A small spectrogram enhancement model, trained from scratch: trained on drum patterns on synthesised drum kits.
Rows from block 5, named by matrix and row number. Rows with one number belong to one channel. Each number is 500 + 40 x the weight over its row's rms, rounded and kept within 0 to 999. All counts start at 0. Numbers have three digits each.
# convs0: first 3x3 conv (model.mid.1.convs.0.weight, 384x384x3x3), inputs 220-224, a 3x3 kernel for each
# convs1: second 3x3 conv (model.mid.1.convs.1.weight, 384x384x3x3, transposed), outputs 220-224, a 3x3 kernel for each
convs0.25:455460474521511465537521486510460471457392488538484519431477424495515545500512556540472465458470503483510470525501441481479542507522562
convs1.25:518503491507571523475526538539555572581583544542507455528557447520573517499497515524474518542480522474523519535462414508564555506534500
convs0.26:485502525512471506479459499506494481530445480493519475571495478550489529567501493559518430523550490469519451543494523568414471564512581
convs1.26:447464503527534404531554427488514488464469484570515467559505498529528480526531562468465503442498540567492515431435561547499496581520493
convs0.27:557469546532518525487473569555585572422484540470449553477484509475515559504472484389470517494486486529484535522511498511481518511453459
convs1.27:554563525532521464526558507485491479545500492504507509481498497499516481507515523450512493456492519502535541486467498576550554484468456
convs0.28:590476495521481460469476486504495437543510478496636456459492496477526454514498488490569531453447485487432543520495489522489501509536576
convs1.28:479457528512505568518480512594589539469454448575513549514488525480525507543583458501468429495528489503474474518523516480441443478414479
convs0.29:480447498497520544563540535561533538542527485483526444460465528496524565498517468423549543490521436475472411478519542492512565456478463
convs1.29:505450554539496538515494538476373404484462442500526470510513486562531493493531479451509446517568512502517551471561510427513493482470529
convs0.30:469529586520463440506498526538467486449481464512476483522549557514539507456517536487515477571520491469457492529505498469483502522507462
convs1.30:500485530454464491461432479547579611382507465557510530443508468504503494499497522501469507526504529465507532503471484559522557479507484
convs0.31:463505419492497486494466543516581391518493488503443503505427503493443487529469488566476491539448469557501472458494504461473532478515543
convs1.31:437503533504464495598445505419591484460528443525460465382457461490511498474531499511458467591498512568523566485507539528515498572531509
convs0.32:522506461531489437495464435496446464445483483467464546527479493483469524514460494523549565519496483456445440475412555502526575470519483
convs1.32:518498469481524496477463441438503510404460531487560587471455469515497463507504504502505510547529511514520498525515493523577490535598588
convs0.33:453613490468506462504517485460554472524467510584553532454454499413409501493460528418509538469470486558625571538502456484474528516547515
convs1.33:499496518547538522520455507474526489441488455475506491478497556480509574496586610424518418539491472482446499510532523523518460468509432
convs0.34:496515375515453416567483520525541492466502549517542540537505466542513457498451435441449498479492502517483450536482542550552512554519483
convs1.34:554495529482500445523526558502492504514539473516485466414498448519513440483523477495444399499412406487476505482473417502514499514470456
convs0.35:504545487486485478459472521568633470539521491431452521414480514463467461519438473474487503494497550492487507490540454514545525480453475
convs1.35:486515462545560507604482458489510469521499427622456526487565555530510518464465446489548490488526503495539530449493496488488497541488483
convs0.36:536471441502475504486554477579485476526491495457509479498532576474502504436482443529504479559500492476495532510556531488563500478539484
convs1.36:533410422511518504412502469540488552536495518531539448554407514538548512496546505431380501510506483528518505528550554518540494509475471
convs0.37:435434525532492484496528465537491448485485494567448443529555552587544524461470478517570532452484471480456486541556520478422447473526504
convs1.37:438421460471457491483522530524484492561482516502483522499501491439517532465473440580563473575522464480459492521521556501511499534546504
convs0.38:434488491519500456515456473682432453490444485445510412514584502489491501537465523488488488544500508491536510522433432554466487497542545
convs1.38:509521516491554520487562504376498539452513540543525508420492487456517541477444549468510410498478473517501490492477457519534495515570521
convs0.39:472474466547500516500477442484507621492499545453489460400442509495506494513473513544562576486450509577510479494501548543474475522520492
convs1.39:524511434509473419542530497458522497517550536555507553473499482450465499473467470528470487458431470505494477530533485443469478474533563
convs0.40:493507488518478480490495528501554560542547582535464494552516554446497515466474480470427477535462512522551495510503478505521561467481438
convs1.40:503523469447491475485479462517524477506509475486495504475539512427428476479510523503507437551547447443482493469539508514529456488513473
convs0.41:468557526414478489448506484540507463438475476461430417508545544544584522486523528501522468501507454447480524531563523484484470474504531
convs1.41:468497569537566565460461441462496433511494433521492490499548501517533510487493500547535485453459510452519519544531509485506506454497538
convs0.42:557518528458469460439460511497490493508547488555585491522602603525590604447497493449457533515469485484479428501544476472552465512509507
convs1.42:572513471552500486445447464462503508424517537453476507505462513512444530522462502549467520496454541493442554468516515510517525538494547
convs0.43:578540493490480538484461431483493517480489496502573536526548423499507498488507501530533495522480430548495581541512508558471474505529425
convs1.43:471514536511482498522555520502463468531507536502447522533480478519528545465444498504503513547449502494438475514509461525494522541484482
convs0.44:466485512505457528496444420452500499527555499492581534580551477403474521497482439473479563512475475483431489559529461482481524487481507
convs1.44:503527454522501516498521525536534526499495490461589507470565404464541498478479539550553572459545474520492481533519478476484484500465505
convs0.45:521601520522532478553485513595584464519537503531512493449513486453467535532494492487538504473531485461502569495503503500461534518480503
convs1.45:388525510451446465475449437453547497481525483582488456438532542468529520441511428390600508482561571459475501477510482556487497571513510
convs0.46:493511475530517437502520535495502449527523455523551525480451467482516504565555532508493522584580546513433461560559560450428473533526482
convs1.46:481478464568534530495503516490500505494493501539513508457478436536476465528524525509482493480476472460466470497559599609587585503484490
convs0.47:499562483576518490547487490483509530491482476516474496468535516450492497522567588469457456444519551459511528467529532490440524447444472
convs1.47:489509433447498454582467511496513540444533530647526520481477494557462474403487464430503465504504515464523572410505495498493467503489514
convs0.48:512501430513491441486517505427433461494469529497484514495514536488569436468499561491519578494504509488509530516522528479494491525567554
convs1.48:503512518530500477480487490525462528519444478514512558453547490510515524533514525536420477518453467509437443553527498531533518543534580
convs0.49:449448467469475523538523460533537421420479452581591569425466458436481497494495430511545451502468517464516547524536516506524496476518519
convs1.49:487582484550516553472506577472390441503425527452424478524539516483536522507525549475548537448453517526505564468456497509472485526527495
convs0.50:488493545475508482541462434489508519504476428543536498447497450380472484419498511532468496535508560538472546534540537513491514538513454
convs1.50:564450481555574566440512486527468469506467479471433553550460478574480525550497563497417452473461485452523522443458546515522511507495461
convs0.51:540470510507499463455498507499551545457457530478476516552567560491489567439456504515572517588573516558501514474535534485495527534476533
convs1.51:543479494523516550526515531543506554492551543461493446536522494579531483504497513569534475480488490487521494473474480526612593536563518
convs0.52:535543489541520569542490552487457433492453453494528526598543500447436446512512519550526517537541491559513439525525533523468500484439475
convs1.52:447447501467537485490520495518532447532566471477490546505477466554527573541530512485465441450457421519521480553519560484481468552540534
convs0.53:456535482537500477527547472447479500475516502474476485420450436499513534487469495446556575468510534439498511450470499490500445455447522
convs1.53:508508555499510524456505481387495475533516457501465575465526509456530583456508624511536584458480526515535523500455480476473505491506485
convs0.54:486489475518467488492526454493523489429461499506503506535505511498526502566538527500489527515487510518470483547521512501467473466463512
convs1.54:538529442479452469496503505535525539457517531501539467530526433539515493435475492546521440526524451551498452425528560419483477514540505
convs0.55:487456457498482479476457497412518611496502586501475502503534477480495453503482485448459440482505449510496476498505480441515548519500446
convs1.55:520485410479462464485442466557531566463457521399477451490436382479454463554520515530468476531439481478456520600592516464595581451520529
convs0.56:561607542523492492500473496526538525537536521565544556480517506511514561531505509461468537508481513543530541536549537468547544464452497
convs1.56:503510484530503478506457486502491459517499460540509448496443438530563553487516520515522462534549495460481484515526524551536542491455436
convs0.57:516549483570535519528547503540556514456513457537533531480532472522463432486499508456525486505504455468478538465444410433464423517519495
convs1.57:519472478544417471493533526548561562545486462456476473424431490542523472476456469513487437448492512493479476497425452582511500557467493
convs0.58:511498430491526404555569498477566580507490503483466495493503441469494487472476551494493542496499470456478547484553533466523462458508548
convs1.58:492506441447448440483530494457483534502482461492470436538471481553545527505536544397488467418486511536534557491488482507461492535494526
convs0.59:503513513478506472562572521487519516484383427508451493577524537539573461494500473467539460503493525533473483490487500434453454529508517
convs1.59:464449469551533533480536502532563528499501440513510563456475505485471472535492455503501453509483523531510444527455459533514499555573502
convs0.60:508495508531459487507501568555583563550463530522501493481452474515478505517480459383393485500504509480503473464471477498471522549516538
convs1.60:476430446477470471521509531457447450490525515489437491531548481495490515474429426504525480508506500545541542501515462491551539504497537
convs0.61:474455493467472510483514519554514484527507486509523482484495538445416481503456540509476503454481478495438455467462439483515500479497455
convs1.61:473457462512512529505515496463460483501527506530529497503501506543544512459509501487504497510490482515505500474500485549511502542553526
convs0.62:442452508482440484450484488504414477463501571505503445513476502494471451470448453484483444509519470610550538566480464504478519453512476
convs1.62:530526536540562641424529450488467485554471526552580516554513492523541500497528525498449465553521550503433469543553529443481487470554534
convs0.63:476491476495494437523522458445469537421363519502476507454483507493500530488487519587538589515516567533390372507473512479450503519479517
convs1.63:497547542512490504490485464477436511517536520458557529411515565523504530534535485482555551519555494544551474471505553442495501512565540
convs0.64:410489545470464460483436504526499539561536489485467518524514557506481477483456455492476447458440459497500479493478472444456484461456477
convs1.64:457494493511489478467474515434470481457459431465564553477563572449477485538541506561534563487479525570522502528502522474480521531498514
convs0.65:544466535563499532474486504530515548566538544428452481570547494570536430492479426507499508479511496535538553583501503510460477495493488
convs1.65:454500499492486518494496412529482528553508487465498481570486445490447435507483532527504488501586509498499529485515557512491473501502540
convs0.66:459473471496542460572550461527466510542462509505430470551492494546507481464519475566537472618548460552560556481568574506500533462483504
convs1.66:478461511549531545479512544506451485526436493603492534451489499537583508492563484434457511487470485498520524502497491533555481499529494
convs0.67:461555510455509523536500503514559501510519544502567555484496430495500539529484488496550605470561525423509442489457474497506549505508479
convs1.67:479519540514568508532505490397427406566612589524468489504481508483486491386429504478511514519513541523525567471488516481485469560589561
convs0.68:516491529514483505465492495464476556493514507431533500513496498503522527512523482545482522523508565559487482557559506527540496578514472
convs1.68:527479522504527477510546495406482509432530520493514532505482524555454508474447490478436524527502516578516476446509485516512457482507499
convs0.69:393492518470487472532509492422514547541505543508470463443541498517522495532552519526489510520485486558535448499507494560545544502510459
convs1.69:516527470551543525508520545487500495539536488503499518513516522436529510453464433481444451512489488536555526484473502474469493584545569
convs0.70:514474461545482468477473519462471450498460497574526518490499463463522488509562499529506469493566464479487490537525432498574516581562525
convs1.70:526489516540423479459442499523503423514566420540520486556516466593552544473477469494438485556532535577539520457465453512494518514460499
convs0.71:506507496547494450492522451470458476451497509439475473410381517493446474450485509495484457484486453503458499441493516445461523479498494
convs1.71:543545563505529512505588575509425516471453512448483526531499500505522493524541463502559501461527491541597553503489461530523483558535511
convs0.72:537469485467449530501487494461464551412515419494482489449458479495467510514500518451521468486504478578542464494538545452485498525519506
convs1.72:524479507505410462491511492491542564518592538467528512514507469492519527452527515474397471523515484485480492482516477459535506415500520
convs0.73:574579537550481444519536438483493530499515536451456523503465539482498471477511487495503519499499484479526512488505540517495470534479470
convs1.73:555561530533566538479489473499451415505457453503463548495420501522475507448422455482474545475490506460510515503489461455498467531528528
convs0.74:533504503468462408534556503528473553497495546529447483456505543513510524501510535501487488482471504504495556452456472509484535524547547
convs1.74:532434493575514506491565494485498435553520437510496422483436454487460488570532508486482421460502494486492475529512526563496449518532498
convs0.75:433524620521542529525468512498532573513623493479470460502522517447523521501474487590534489521494512551539509461516486512541523532524535
convs1.75:528452434527466459461507472551517555434440493412502541477489500496460541516482599564469472505498499477479467383432565462451522563478544
convs0.76:417448626484509559485510445546430477522477460457478516519467466519456508508456465491412445502471499517526521469444461550544475544517499
convs1.76:609463496541489432444505453591484469503505479502526531594429493560492502487497528508466481534489507567515459409454514509487498562529493
convs0.77:543554556514518554535553528482455465455444489541500551408451427574585476506480452486535544523562493543546482528502478514472519545532550
convs1.77:540506477419457486456451466567557523480508530580588534489499484460455443460455483508466457544510461532485495501487528546484490513470434
convs0.78:490498499549538525510554524490423504453528563474451590474521532467523490487485515558546520517517431561493497537499466476521443537538484
convs1.78:491489486490464486442524521531476525525478475524571462518462478501489415453505498546491406569512407559473404422489446471511532454473538
convs0.79:516537507511525507547555468547482514559526486574521496528465518601503496544476425516530574507517530464478538494515516445480459498481519
convs1.79:551453476478455470426473435404446454538525482490541518434482478475530488429550530522543552460499514467441482486549523517556502475470480
convs0.80:438427483560552550547515508514418569518439501493535529479437459557524540477505512559504538508500486521511490490497436497526438529510518
convs1.80:502546504450464412492509487559527557498483486529490491501442479537433491586503541493494457455467509444468548508560476507539533493518480
convs0.81:437581512513510467574546444479478440586490476591404559532561472518486463492475491599518497565488466475478526471489500544523476494449489
convs1.81:469489512487496497521537425482503523565545526415502464525538481496565518485511594518482425435397445479443502461409518527442513534508444
convs0.82:524574592494520567526520535519476485561525546461533514536566466581561496506504481514480536508515510442495487505491531506532510448492480
convs1.82:467449434494467454437514480515462496594478482495524491499511519440510496478521480514472506515507493531534529438491500469499458477527541
convs0.83:484488475521500447501512512473513473510510436487532496463431426453486470518463478583576493522553485510525548557542543552499497506460461
convs1.83:466473497508478458548519541531514545599558515540502494450444498484481509540513527510537544479412475498456435533527551509512568495475448
convs0.84:538448464425461452483464420543599461536554475518471539527502533504515512494505523498526490536515512567466497457532565544526494488452498
convs1.84:513498446504488484508394447496550484476484497506431485440458457526521474454515462534535434542499454536450439501527582495526577518522563
convs0.85:601555511499526517503506537444495575467485457593463507439393470414484477493496484449489445492485447470506501517519499487510556442421470
convs1.85:530471471536465435539500456502528440480549530457482491512432485486475530417489470399398535513480461502452506411435456432549475474532453
convs0.86:571420465543504482520517467447458503510439426484412482408491555442509533503509435484538552475485490530526522438431447509552515580549546
convs1.86:537460537487484504451543474517497514529523502461511490510480520580515522527515499536496522479458525484457513498486508495431509526482455
convs0.87:537566546493466416506458470561498474520523572486531513478430508580504497492502492479491496469455434449429481419419492428493488465473496
convs1.87:537537579474500549461488506443506525475554586451499497468504436584556487505484438498532523544569494545561518509490492531552496464510495